From a checkpoint of a small image flow-matching model.
Model: arch unet, widths [64, 128, 192].
Training: soap at rate 0.0017, 4600 steps, batches of 64.
Rows from block 6 of a small image flow-matching model, named by matrix and row number. Rows with one number belong to one channel. Each number is 200 + 30 x the weight over its row's rms, rounded and kept within 0 to 999. All counts start at 0.
After each channel's rows are labels from the 100 images, of 14976 (inputs lightly noised), where the channel reaches its highest value: "lies over" is the class under the peak. Only what is clearly more common there than usual is listed. The data: cartoon faces. In brackets: how many of the 100, against the usual share in percent.
# convs0: first 3x3 conv (model.mid.0.convs.0.weight, 192x192x3x3, each kernel summed), inputs 96-191
# convs1: second 3x3 conv (model.mid.0.convs.1.weight, 192x192x3x3, transposed, each kernel summed), outputs 96-191

convs0.177,165,193,184,158,178,181,222,245,238,244,202,180,198,183,205,193,226,208,154,170,152,177,229,165,246,209,243,190,158,221,233,201,174,181,229,243,227,221,191,191,195,155,150,182,259,241,159,211,186,227,160,254,233,155,218,182,138,140,157,113,156,194,238,171,202,206,195,179,196,260,223,151,230,203,179,231,250,250,234,188,216,209,242,160,205,189,209,158,236,167,234,204,190,160,216,259
convs1.177,214,206,215,209,224,226,197,175,229,248,173,222,200,144,227,163,220,166,172,214,242,186,159,239,171,157,195,230,196,178,224,216,249,185,202,203,216,201,196,194,174,194,212,193,263,172,205,135,172,210,189,202,158,214,168,152,187,235,164,196,227,223,175,141,177,237,209,226,181,214,280,170,219,188,252,190,152,255,181,241,196,190,236,215,163,185,198,257,218,232,240,178,190,197,257,149
lies over: clothes (29 vs 6)

convs0.77,240,210,180,180,187,213,176,184,181,155,177,174,182,209,210,175,171,151,165,157,218,148,174,170,184,186,157,213,195,217,220,151,225,196,172,209,232,187,239,193,185,155,208,206,232,178,197,193,157,195,229,139,208,219,181,159,171,213,176,195,161,182,233,215,205,194,154,182,165,195,169,220,169,205,166,176,250,217,252,183,192,180,182,219,171,140,244,203,208,171,194,223,183,172,180,139
convs1.77,181,153,183,223,184,175,264,176,179,204,195,198,259,176,208,248,199,158,244,244,160,218,214,214,231,243,153,227,233,220,170,243,227,209,174,166,166,186,228,184,173,178,186,194,192,204,199,212,231,191,176,214,207,233,226,191,272,200,212,179,192,224,193,155,191,230,227,186,172,206,198,190,186,192,253,185,193,202,194,200,229,208,233,204,196,236,166,212,183,160,230,180,198,137,177,196
lies over: clothes (91 vs 6)

convs0.27,190,202,186,206,178,158,198,201,211,225,136,205,199,237,187,190,219,170,206,212,168,200,198,176,181,248,234,188,296,191,174,208,139,179,212,182,225,197,203,208,215,148,176,183,229,224,172,189,177,261,208,238,145,169,230,219,234,161,172,190,196,198,192,200,148,184,180,165,162,237,233,170,258,168,216,226,191,212,178,246,183,220,197,296,171,173,182,165,200,196,187,197,186,140,242,203
convs1.27,226,243,159,186,213,175,250,227,238,175,220,166,209,199,203,174,168,251,217,199,193,160,205,215,263,181,158,185,214,205,186,182,171,222,220,159,177,214,201,182,228,264,191,226,166,159,176,222,178,189,180,171,200,222,184,182,178,215,224,194,183,210,238,265,197,218,200,192,206,184,205,209,86,233,184,180,198,224,179,162,220,217,194,126,169,231,257,254,230,211,215,220,215,200,142,237
lies over: clothes (42 vs 6); skin (38 vs 16.3)

convs0.41,194,222,222,211,176,200,168,192,174,157,201,214,194,124,238,237,223,216,225,184,212,207,228,157,166,215,155,178,200,216,186,139,195,205,162,172,240,191,176,122,204,180,151,179,209,195,200,179,224,212,161,214,230,237,221,222,204,229,170,189,183,249,228,212,229,202,212,243,198,183,179,212,193,158,174,213,180,143,234,178,242,180,222,226,193,204,236,179,225,189,193,176,159,186,149,157
convs1.41,211,260,220,207,178,162,228,168,163,261,212,174,180,160,177,275,212,152,216,220,211,182,176,224,232,251,178,204,184,156,178,189,147,220,214,236,160,212,212,220,243,172,233,163,193,225,227,185,157,233,213,218,234,198,150,214,166,227,136,176,199,220,206,192,208,197,198,161,189,179,187,185,206,188,203,172,282,222,179,157,191,179,195,195,179,170,189,197,205,165,215,168,235,148,167,208
lies over: skin (61 vs 16.3); clothes (39 vs 6)

convs0.162,203,206,198,178,202,199,197,187,181,231,180,213,223,183,183,146,168,170,185,177,165,182,200,227,238,235,214,219,186,162,235,193,238,164,165,154,195,225,226,230,226,253,255,173,233,211,198,186,216,145,244,226,141,193,210,194,223,233,189,196,226,206,263,208,199,173,195,186,202,190,221,215,200,183,256,201,170,194,250,274,280,189,204,191,170,205,233,182,171,194,164,191,182,182,246,180
convs1.162,188,212,230,206,188,189,186,149,233,228,172,203,173,264,244,192,251,191,215,187,236,185,250,140,173,192,259,206,232,228,194,175,175,178,242,136,214,226,203,210,183,174,142,236,196,177,187,205,221,230,191,183,169,196,210,198,166,214,245,194,133,223,226,200,199,216,197,225,215,227,170,231,259,156,205,184,226,240,177,194,153,139,225,203,279,202,159,200,225,154,159,201,202,136,182,169
lies over: hair (28 vs 9.4)

convs0.43,214,199,198,199,219,151,192,187,190,158,220,206,187,195,224,191,174,183,165,166,162,241,238,215,163,212,223,168,186,223,233,211,249,205,247,201,250,194,249,192,213,190,185,214,159,216,215,209,241,206,207,246,168,197,190,240,183,214,185,175,181,219,214,189,208,152,259,218,216,208,234,202,257,227,168,192,226,194,212,201,149,216,172,142,187,179,221,210,156,163,165,234,202,130,205,206
convs1.43,193,198,241,224,194,157,193,231,170,171,226,154,202,254,184,169,186,193,227,189,189,158,171,215,170,166,226,176,218,219,215,201,193,187,131,219,237,218,203,170,197,229,238,235,174,206,206,142,134,238,174,248,170,176,174,171,218,169,215,205,207,226,230,217,189,177,215,216,209,192,181,178,211,170,245,198,225,197,225,233,257,225,192,220,195,253,239,218,218,288,207,197,164,227,213,166
lies over: clothes (89 vs 6)

convs0.50,194,167,181,210,202,219,168,214,256,174,158,245,219,206,191,148,154,221,235,132,178,219,163,191,165,195,200,193,206,195,162,189,203,153,196,220,254,200,205,183,214,229,208,243,182,222,209,120,194,150,176,220,179,223,166,208,189,176,191,187,216,180,238,160,190,197,186,219,208,227,117,191,153,167,157,210,270,229,207,200,217,188,199,273,217,223,186,208,252,228,174,209,199,201,216,170
convs1.50,209,128,178,170,250,180,184,190,197,218,229,206,216,199,224,228,252,205,204,223,206,239,145,197,238,188,168,228,254,181,189,259,191,219,163,165,179,213,226,207,216,225,171,168,184,198,186,233,188,259,203,167,169,189,232,210,209,190,170,235,198,231,214,172,166,241,211,179,202,244,253,195,242,194,225,172,133,206,177,192,211,124,221,192,138,224,176,235,214,194,186,203,187,180,162,161
lies over: clothes (89 vs 6)

convs0.70,193,228,238,230,139,243,148,232,150,225,222,202,187,212,187,176,175,259,205,232,202,195,231,155,210,213,279,197,230,216,248,182,204,181,193,228,208,215,219,242,181,220,152,170,207,150,257,194,209,200,247,187,209,244,181,231,222,189,226,234,164,202,205,211,200,160,198,203,220,216,161,186,246,222,226,177,158,194,202,205,243,213,236,169,169,181,185,236,179,195,138,215,205,187,184,223
convs1.70,159,188,234,162,211,166,190,225,202,220,230,194,193,172,163,225,214,191,221,156,219,210,252,216,165,193,131,175,198,197,159,199,159,187,162,199,112,153,167,170,229,185,175,191,189,175,210,232,216,200,194,173,183,169,214,235,172,195,164,203,147,188,222,249,198,187,197,209,219,170,193,221,138,193,188,198,198,129,168,159,172,191,231,182,153,190,196,159,176,193,234,207,205,221,212,268
lies over: hat (99 vs 2.5)

convs0.149,199,258,199,222,157,194,174,198,203,183,221,214,153,150,176,167,206,183,185,178,168,187,168,224,185,214,188,171,202,219,226,221,227,227,186,195,214,188,222,164,195,206,196,214,179,220,199,227,210,195,200,226,197,193,220,229,166,197,202,162,224,199,189,173,231,214,197,175,140,204,132,195,151,216,206,230,188,177,217,122,207,165,241,231,273,161,212,199,225,219,183,220,184,148,193,252
convs1.149,159,167,218,247,243,248,192,206,194,213,238,196,213,194,155,188,235,197,131,181,185,137,215,165,192,222,174,203,204,199,212,193,227,178,197,158,149,152,131,232,230,205,214,198,220,151,211,193,221,191,201,183,200,215,170,202,167,200,178,234,183,205,175,178,240,191,206,200,233,188,189,196,219,193,201,197,239,234,166,223,185,282,212,198,176,176,201,199,228,177,231,214,171,168,190,146
lies over: skin (59 vs 16.3)

convs0.161,191,190,173,223,194,154,175,178,223,227,155,185,181,184,141,219,195,172,142,212,215,194,203,199,164,190,151,226,240,264,166,270,204,165,145,165,231,173,223,180,174,204,225,221,209,212,204,188,172,183,198,176,159,212,224,155,201,233,191,171,164,182,195,223,169,203,169,202,187,237,185,130,169,183,238,203,187,194,170,190,177,213,217,173,183,195,193,163,212,249,225,231,182,192,233,188
convs1.161,195,171,173,220,191,194,160,200,232,170,224,175,191,193,241,209,218,201,216,167,189,167,202,178,259,190,178,165,157,259,218,191,161,237,177,195,189,193,226,241,244,227,170,255,166,214,192,183,237,203,189,187,178,252,232,244,213,179,212,228,232,228,233,177,190,196,183,229,165,175,232,230,173,237,207,190,206,197,230,194,241,136,220,222,178,204,177,267,193,155,176,171,236,219,218,170
lies over: hair (51 vs 9.4)

convs0.126,214,174,178,140,202,205,217,191,186,224,232,228,226,230,188,204,143,214,187,175,217,162,281,167,188,204,190,197,184,204,275,190,236,183,174,220,150,258,207,221,201,180,146,204,242,175,208,208,177,164,191,195,169,167,207,163,169,178,231,155,201,234,232,281,181,166,213,184,151,146,183,169,211,226,229,173,228,182,262,189,232,183,225,184,153,110,171,246,211,214,208,208,176,188,185,203
convs1.126,172,231,197,198,203,222,201,251,247,202,188,209,190,205,194,216,223,209,205,206,225,160,223,185,163,211,156,178,193,219,156,198,199,207,204,183,218,144,209,206,210,163,226,186,172,170,181,236,260,200,212,181,199,133,170,164,198,170,189,188,169,175,190,214,250,211,231,190,163,163,149,238,226,201,173,227,175,239,257,204,183,254,156,168,234,210,238,184,209,160,204,202,240,158,187,183
lies over: hat (69 vs 2.5)

convs0.142,192,160,185,211,205,186,186,204,216,224,223,267,156,211,169,171,193,196,219,248,235,223,248,151,213,219,281,189,241,144,214,190,195,206,241,252,190,196,126,231,171,185,180,236,221,195,180,225,204,200,273,216,204,240,193,188,264,206,196,226,206,207,258,212,179,209,260,162,136,200,228,128,209,202,180,212,224,163,193,212,194,177,190,162,187,204,199,194,206,214,165,166,196,210,152,183
convs1.142,197,183,250,188,143,195,216,164,200,211,205,150,243,163,194,208,165,195,170,150,191,192,211,258,183,193,200,186,235,202,184,205,128,183,174,171,222,176,212,179,211,189,199,170,171,197,189,201,196,197,167,200,200,171,237,207,160,163,232,159,206,176,200,197,235,123,190,178,265,163,174,214,230,189,198,196,177,211,191,213,194,189,181,149,240,218,213,250,224,205,131,227,143,199,196,236
lies over: hat (76 vs 2.5)

convs0.73,188,146,212,178,214,211,222,177,249,190,185,154,208,187,212,183,216,169,170,243,142,210,231,153,228,169,224,205,193,228,234,215,239,190,199,192,188,188,220,190,217,226,206,193,112,202,253,230,195,204,181,159,196,188,230,188,186,191,209,174,209,207,251,211,213,184,200,211,187,200,180,238,189,166,161,219,194,208,160,241,213,228,241,170,226,181,214,160,155,242,167,230,149,214,216,171
convs1.73,172,204,208,199,172,200,215,234,187,200,209,186,191,224,95,226,211,192,159,158,207,182,191,167,208,243,256,232,143,226,180,146,113,188,184,186,178,189,164,223,212,202,267,177,230,169,278,212,170,244,250,213,223,159,200,124,233,186,191,197,178,219,210,185,145,187,222,170,182,219,190,215,226,177,187,185,151,225,267,210,212,219,208,179,225,155,195,220,223,204,195,195,228,171,186,203
lies over: skin (59 vs 16.3); hair (30 vs 9.4)

convs0.158,184,205,217,172,162,175,198,204,175,241,183,207,223,199,207,200,187,200,215,173,151,170,150,169,200,165,225,196,181,216,218,195,187,205,209,183,134,217,226,232,208,130,210,157,150,187,163,148,238,249,185,248,175,207,185,204,197,205,175,218,223,165,296,220,185,175,183,221,204,282,189,211,207,187,218,235,247,205,236,218,241,179,238,238,255,158,201,200,223,218,188,205,194,203,200,209
convs1.158,213,198,208,202,229,213,210,202,244,167,209,215,169,238,160,198,217,185,233,237,189,189,156,164,192,261,185,215,188,217,242,218,194,243,235,199,191,199,220,188,223,189,212,195,208,185,242,158,119,235,235,215,239,283,180,153,192,230,179,186,180,236,138,200,232,225,234,213,238,181,194,211,215,175,181,184,190,233,187,233,212,297,229,157,186,195,200,199,165,228,236,205,211,230,203,174
lies over: backdrop (98 vs 64)

convs0.179,231,218,227,163,224,181,206,233,148,157,232,214,245,177,171,246,210,197,187,215,211,153,203,274,201,192,177,232,251,174,184,218,177,181,216,218,134,190,171,195,206,115,221,131,145,197,216,194,234,220,208,230,177,191,158,216,188,193,200,199,161,175,208,187,144,203,201,193,217,192,226,204,165,175,132,143,186,172,122,191,175,254,183,209,233,180,206,202,190,208,222,194,158,178,209,236
convs1.179,213,218,204,181,173,202,226,210,238,206,222,195,167,197,240,189,204,192,171,182,221,153,187,163,199,220,216,202,183,214,232,199,154,224,164,198,171,213,243,157,230,204,102,243,201,187,193,197,185,170,196,227,202,156,214,217,225,140,167,208,175,152,257,222,185,151,147,193,217,193,183,231,243,194,195,228,176,178,198,207,172,183,179,226,213,173,128,196,209,249,230,182,191,207,200,208
lies over: hat (82 vs 2.5)

convs0.7,248,171,204,230,186,151,188,187,164,181,191,177,189,219,189,185,269,179,208,213,209,154,233,203,176,225,178,183,215,254,132,259,245,228,195,187,226,168,183,190,155,151,239,210,142,161,240,167,220,199,166,236,201,187,197,164,214,200,223,205,181,180,174,186,233,260,238,247,201,188,168,233,165,190,165,225,146,182,191,166,212,235,249,185,205,209,219,144,214,191,134,147,186,228,221,167
convs1.7,170,191,144,179,248,214,159,165,213,237,191,179,176,216,258,241,244,208,213,151,221,230,182,190,136,220,208,218,195,182,267,228,243,174,265,191,223,179,167,248,181,189,175,197,230,220,221,220,202,204,215,202,244,189,274,171,215,198,194,189,270,176,235,191,209,161,208,219,156,194,165,221,226,201,199,211,236,180,220,202,207,204,183,188,212,172,176,258,182,184,176,180,186,174,220,186
lies over: skin (45 vs 16.3); eye (31 vs 1)

convs0.188,194,151,216,231,209,242,180,224,163,262,162,172,211,186,152,189,178,223,270,233,214,186,178,205,186,161,184,209,233,189,150,178,145,189,190,188,182,208,190,178,215,215,236,200,190,219,152,182,174,184,140,226,195,183,188,212,171,233,161,207,215,198,221,226,186,158,218,218,166,180,262,161,197,205,268,192,192,239,222,215,191,203,221,218,176,212,201,268,232,207,175,184,257,193,202,182
convs1.188,186,217,147,211,181,194,167,178,198,213,208,183,198,165,176,208,174,184,163,182,186,238,184,195,189,211,173,192,197,170,203,190,266,222,164,200,206,172,270,199,234,158,156,193,206,221,213,200,203,210,210,190,158,217,183,204,209,234,206,191,166,293,184,200,203,176,163,191,196,200,182,196,166,192,194,216,178,205,139,213,209,171,226,187,228,171,202,150,191,207,186,194,201,162,196,200
lies over: hat (84 vs 2.5)

convs0.118,181,184,173,219,182,222,214,206,179,202,230,229,216,223,221,173,189,195,245,292,250,253,188,157,213,180,180,216,191,212,158,251,178,192,233,193,210,207,173,191,185,162,197,189,182,201,207,148,186,206,224,243,215,276,197,151,154,239,168,176,214,171,205,179,196,239,191,219,212,193,153,209,213,197,184,240,191,195,195,234,229,211,204,196,218,209,231,194,166,184,208,142,264,193,195,184
convs1.118,205,207,160,188,165,154,161,166,209,199,222,196,190,199,197,242,200,135,168,172,179,153,245,244,188,192,209,195,207,198,230,211,201,202,228,229,209,184,232,224,199,217,161,217,159,219,243,191,182,187,189,198,217,173,240,235,181,172,200,233,205,193,180,265,203,147,181,193,205,248,209,183,150,188,155,212,159,213,161,206,217,124,230,206,210,175,186,224,170,200,288,179,129,177,194,214
lies over: clothes (50 vs 6)

convs0.185,231,186,172,255,180,261,182,224,217,223,230,225,173,202,209,227,190,207,224,182,255,208,160,147,221,187,173,201,204,200,229,194,230,185,223,193,199,198,223,173,243,208,231,190,208,160,197,166,201,180,216,160,180,204,192,255,220,223,194,219,116,189,165,197,140,191,162,223,207,220,222,229,175,243,214,221,226,193,160,189,178,221,249,245,206,215,205,250,253,173,201,218,194,254,229,197
convs1.185,160,198,191,181,190,204,222,205,191,208,156,212,181,182,221,192,195,198,188,229,187,229,167,273,169,175,198,181,234,207,201,188,144,212,160,195,206,199,209,148,198,201,163,172,186,248,225,201,164,223,145,173,206,218,203,170,172,181,229,181,146,209,184,185,150,224,195,161,168,243,212,192,225,194,206,168,191,207,160,160,189,187,235,213,133,246,169,188,187,173,199,146,194,190,230,164
lies over: hat (84 vs 2.5)

convs0.97,168,227,215,184,158,213,199,283,182,215,186,206,175,227,220,211,179,202,240,189,217,214,208,188,219,194,223,243,152,225,199,210,230,143,192,174,221,228,206,216,171,200,241,216,243,182,143,135,168,225,241,172,177,180,141,171,181,177,193,195,206,201,163,144,208,235,189,202,156,161,245,186,189,207,181,210,176,201,231,220,195,207,130,228,176,190,248,220,165,160,163,167,190,237,220,168
convs1.97,213,202,212,216,149,251,244,145,212,223,218,235,229,162,135,179,232,167,212,189,232,190,218,226,196,198,178,195,187,196,204,173,208,240,270,191,170,149,216,219,188,210,238,148,190,268,167,223,199,158,190,207,243,262,186,199,176,223,261,196,225,206,194,188,220,229,151,173,198,202,167,182,214,217,127,205,212,230,210,196,185,211,202,244,220,214,223,227,209,150,168,180,232,215,206,184
lies over: skin (70 vs 16.3)

convs0.85,263,147,177,172,203,152,172,178,183,199,167,202,185,189,209,193,238,193,155,218,221,241,191,194,150,247,176,206,214,227,246,159,234,159,177,126,222,203,183,127,190,163,177,225,215,218,169,257,228,227,227,217,190,236,199,179,210,192,191,236,294,227,208,215,255,172,226,251,228,212,203,182,200,197,102,221,191,207,195,181,233,205,182,213,200,185,241,205,219,177,201,266,197,215,159,197
convs1.85,155,187,236,177,224,191,226,282,160,187,196,184,218,231,195,191,199,214,225,225,225,202,216,242,189,175,191,193,199,217,197,159,209,215,234,181,244,222,191,220,200,202,270,208,212,193,215,208,229,189,202,183,155,168,239,192,154,239,249,216,201,224,210,213,191,106,174,230,224,190,190,219,197,265,188,231,211,155,235,201,153,222,188,216,184,181,232,195,201,253,179,168,175,181,216,211
lies over: skin (35 vs 16.3)

convs0.178,141,182,196,157,157,183,182,191,202,217,189,172,200,202,153,175,201,238,221,211,143,166,199,191,190,211,258,180,227,160,218,195,142,210,202,208,201,180,199,214,213,198,188,194,251,152,174,255,174,169,211,233,212,189,209,301,231,136,169,189,214,155,272,224,177,177,201,177,195,214,244,163,171,190,214,241,183,248,191,179,253,211,226,203,216,211,184,211,187,172,169,201,221,186,169,236
convs1.178,193,198,221,164,206,204,229,197,235,179,250,194,218,169,202,172,195,197,135,149,226,219,250,206,144,215,239,192,168,232,175,208,184,206,187,170,117,157,178,204,217,169,152,182,197,204,178,200,202,177,201,220,145,205,173,234,192,252,184,232,189,156,183,253,215,171,234,229,208,179,211,210,257,176,117,210,217,255,209,189,186,176,213,153,211,152,225,180,203,153,211,167,217,171,213,199
lies over: hat (87 vs 2.5)

convs0.186,173,196,194,196,162,215,197,176,235,188,184,138,195,200,157,223,190,164,235,162,196,168,154,200,230,181,221,178,187,150,133,156,207,250,183,231,184,178,177,208,239,205,217,126,190,172,226,222,216,98,220,162,168,209,189,218,156,259,216,190,196,240,212,179,172,203,229,216,179,210,232,186,192,185,223,215,141,104,175,223,226,230,179,191,233,197,179,182,210,157,164,165,191,250,196,222
convs1.186,204,193,228,193,181,207,184,143,211,203,236,216,203,220,152,211,206,171,191,221,174,226,154,193,168,252,242,237,213,201,200,201,227,238,187,174,234,188,216,187,166,214,216,179,184,223,207,163,120,186,216,234,194,206,198,235,183,231,155,165,200,183,221,194,228,144,248,217,209,184,211,167,242,208,204,159,215,172,222,218,158,176,224,235,147,203,211,196,210,180,223,279,222,175,214,187
lies over: hat (61 vs 2.5)

convs0.128,221,205,167,161,227,194,186,225,208,250,159,197,172,153,212,151,211,158,205,215,183,237,191,213,197,246,246,190,201,187,172,191,191,215,175,200,278,195,203,188,154,173,176,194,218,219,233,162,213,219,216,196,178,165,229,255,177,188,255,221,206,204,250,207,189,218,172,237,152,207,207,205,194,201,209,253,164,187,207,172,206,119,236,176,151,231,256,251,197,231,178,266,152,198,210,217
convs1.128,212,222,214,251,160,201,203,255,197,225,260,238,218,206,174,208,212,196,152,191,251,222,196,214,180,191,208,201,165,239,124,233,234,190,206,198,174,178,206,203,214,200,210,222,190,189,187,214,208,218,230,238,167,188,171,152,161,168,185,165,188,154,182,183,209,204,218,213,192,171,191,211,229,221,189,193,223,189,207,249,169,276,194,182,220,178,219,171,213,166,171,136,224,168,195,237
lies over: backdrop (100 vs 64)

convs0.44,255,172,188,288,186,217,225,275,216,167,274,228,181,222,125,220,175,207,219,202,152,230,221,177,135,204,229,196,187,216,218,206,184,211,210,206,208,207,200,172,198,197,158,213,164,162,147,141,180,197,193,220,210,244,211,224,224,195,203,219,159,189,194,230,239,182,196,171,267,221,238,197,126,246,224,194,214,221,201,173,243,155,166,201,216,179,195,221,179,160,192,241,236,183,197,182
convs1.44,196,271,144,176,206,164,136,184,182,233,207,163,225,216,209,191,178,159,179,186,165,144,256,240,217,223,185,201,237,180,141,222,181,208,200,210,208,223,228,229,170,212,190,165,139,223,249,194,216,135,171,229,193,230,190,187,211,227,215,187,192,224,166,202,226,215,164,201,203,213,216,247,217,199,220,207,203,182,161,227,206,214,206,197,200,183,201,181,201,175,195,174,189,175,175,224
lies over: clothes (28 vs 6)

convs0.130,216,209,240,169,147,227,213,226,143,167,223,161,193,215,248,159,230,217,200,230,167,189,170,155,208,242,177,218,224,189,213,172,200,267,214,215,202,198,142,208,185,162,179,147,193,198,217,197,182,146,193,179,205,172,219,266,194,195,257,184,189,180,182,185,160,221,176,222,208,203,155,200,194,194,251,224,188,173,250,205,162,242,181,203,193,179,252,180,219,202,177,185,206,150,213,216
convs1.130,145,223,179,198,164,189,151,142,194,196,206,218,228,201,127,183,183,213,182,137,154,180,196,212,157,157,210,215,202,197,202,200,189,169,209,223,215,226,190,217,176,211,169,224,167,252,195,204,145,155,153,204,178,174,223,202,210,209,204,190,186,194,196,209,176,146,216,145,157,177,155,229,191,203,252,166,151,244,154,197,200,217,237,274,183,165,153,174,247,230,186,179,191,163,218,218
lies over: hair (47 vs 9.4)

convs0.148,228,189,207,198,191,165,208,186,172,201,188,248,186,203,162,207,184,202,218,240,160,213,216,135,148,181,200,168,169,209,188,176,239,157,234,183,207,241,214,219,192,204,181,244,182,163,150,113,167,227,180,202,200,180,195,192,207,218,249,195,157,141,186,154,237,234,213,195,180,157,185,186,189,250,213,186,183,229,190,192,206,188,191,153,179,202,192,207,224,214,201,248,137,194,174,205
convs1.148,224,196,223,188,189,194,210,173,171,239,221,163,169,184,224,155,211,154,229,239,208,197,198,170,224,181,193,228,216,198,153,256,145,231,191,236,165,162,194,187,223,231,259,130,189,227,211,205,217,208,212,228,223,227,174,244,129,225,163,195,192,223,180,185,217,235,214,165,170,240,229,208,158,196,279,138,161,183,158,209,215,167,161,251,201,205,190,175,217,210,226,140,226,183,183,206
lies over: skin (67 vs 16.3)

convs0.76,177,172,180,182,177,178,214,168,194,215,214,146,209,176,203,229,167,191,174,189,214,199,109,178,223,185,201,205,222,221,218,168,151,164,208,214,245,199,207,190,212,210,227,162,216,184,208,202,175,187,174,200,182,215,202,157,214,178,212,227,143,308,244,177,220,214,172,235,150,233,181,252,182,212,120,225,213,149,195,242,233,189,200,158,172,177,180,200,246,197,200,194,228,189,185,205
convs1.76,158,195,233,193,185,192,255,207,181,192,190,225,186,182,158,145,212,238,220,271,196,237,169,218,201,205,162,242,127,232,189,191,197,216,208,198,194,185,206,199,227,187,249,186,206,242,168,227,258,218,222,210,209,141,213,214,176,185,195,211,211,96,137,171,234,127,180,150,200,208,173,203,193,237,153,241,211,209,246,226,186,180,194,249,245,184,230,180,222,229,201,176,230,225,180,163
lies over: backdrop (100 vs 64)

convs0.157,195,195,148,210,194,178,184,193,237,230,168,185,159,225,198,211,249,181,222,231,193,228,267,230,179,137,203,217,228,188,207,259,211,196,180,230,181,187,178,183,208,185,214,180,199,192,227,203,220,306,246,196,224,208,233,201,151,222,253,222,195,195,240,176,170,151,195,209,224,257,233,146,167,198,196,241,192,191,203,198,197,229,214,229,216,200,144,216,209,183,243,181,179,199,247,260
convs1.157,230,236,192,166,204,200,192,194,232,189,203,173,182,203,202,207,187,221,164,163,157,201,210,157,207,219,234,141,220,195,208,213,202,161,175,205,170,292,167,207,167,248,143,203,212,176,234,177,197,185,151,213,247,226,248,224,190,248,134,194,230,152,203,216,265,210,184,166,214,250,198,223,249,196,181,211,193,209,185,210,205,196,249,209,146,168,149,206,210,184,256,190,181,227,214,181
lies over: hat (100 vs 2.5)

convs0.150,197,181,202,181,217,160,210,214,203,222,219,213,237,171,231,229,199,189,181,217,255,259,145,186,195,246,210,158,146,205,146,230,212,154,194,142,195,158,145,171,166,189,183,157,181,154,189,184,198,248,190,212,198,239,160,228,193,218,192,212,211,175,202,166,262,167,251,239,187,206,215,190,214,173,155,178,145,185,205,207,172,183,163,196,218,168,198,229,156,206,177,234,170,192,220,224
convs1.150,198,248,221,248,188,238,230,240,209,199,233,242,159,204,153,233,217,242,210,239,207,222,168,178,190,170,238,220,191,256,230,199,229,219,234,227,205,230,211,177,199,229,195,203,252,206,190,243,244,237,209,169,185,218,229,171,201,225,201,217,168,183,213,172,217,248,169,176,217,195,213,248,215,190,162,240,191,214,185,216,260,177,146,149,211,178,252,157,188,134,215,194,220,215,160,158
lies over: skin (89 vs 16.3)

convs0.53,202,248,218,199,153,170,208,210,224,272,182,225,209,196,201,188,195,176,193,217,185,208,221,190,174,186,217,199,189,255,176,223,260,200,174,190,205,181,202,238,191,157,222,151,196,216,189,231,165,202,201,179,168,168,197,189,180,250,211,185,194,165,217,203,183,230,221,180,219,221,203,180,214,188,183,218,187,227,211,238,201,198,184,142,196,209,234,260,228,169,139,289,260,195,208,200
convs1.53,183,162,198,180,184,187,222,162,216,193,220,182,161,164,238,212,235,199,226,255,170,163,133,161,222,211,185,159,233,171,265,200,214,180,207,175,274,181,188,218,177,157,157,183,224,233,227,244,213,241,190,232,171,233,274,174,206,210,195,194,232,233,197,223,183,169,221,185,214,169,187,194,192,167,214,167,174,123,224,180,212,168,204,282,164,198,129,140,192,231,258,188,154,193,202,204
lies over: clothes (56 vs 6)

convs0.21,265,210,263,223,208,158,163,217,162,244,172,158,214,233,201,167,178,223,200,242,227,214,228,227,226,232,187,227,209,213,161,261,198,195,175,131,195,200,175,173,183,192,233,193,196,166,227,236,254,191,181,201,196,149,213,181,173,190,164,230,215,201,159,190,203,179,198,218,204,174,137,230,187,232,255,258,186,175,192,201,178,150,197,240,197,232,216,180,186,162,197,181,183,199,201,211
convs1.21,170,211,123,224,176,218,199,203,198,182,222,190,239,177,237,204,173,203,211,172,173,203,186,153,196,187,180,180,173,202,234,214,203,217,244,252,200,193,163,201,181,190,135,198,238,232,223,191,157,164,164,180,188,241,231,184,235,205,196,168,230,243,198,148,222,250,177,215,185,174,202,188,153,169,156,217,187,199,191,232,221,218,180,191,131,203,183,186,164,183,188,229,158,181,158,163
lies over: hair (50 vs 9.4); skin (35 vs 16.3)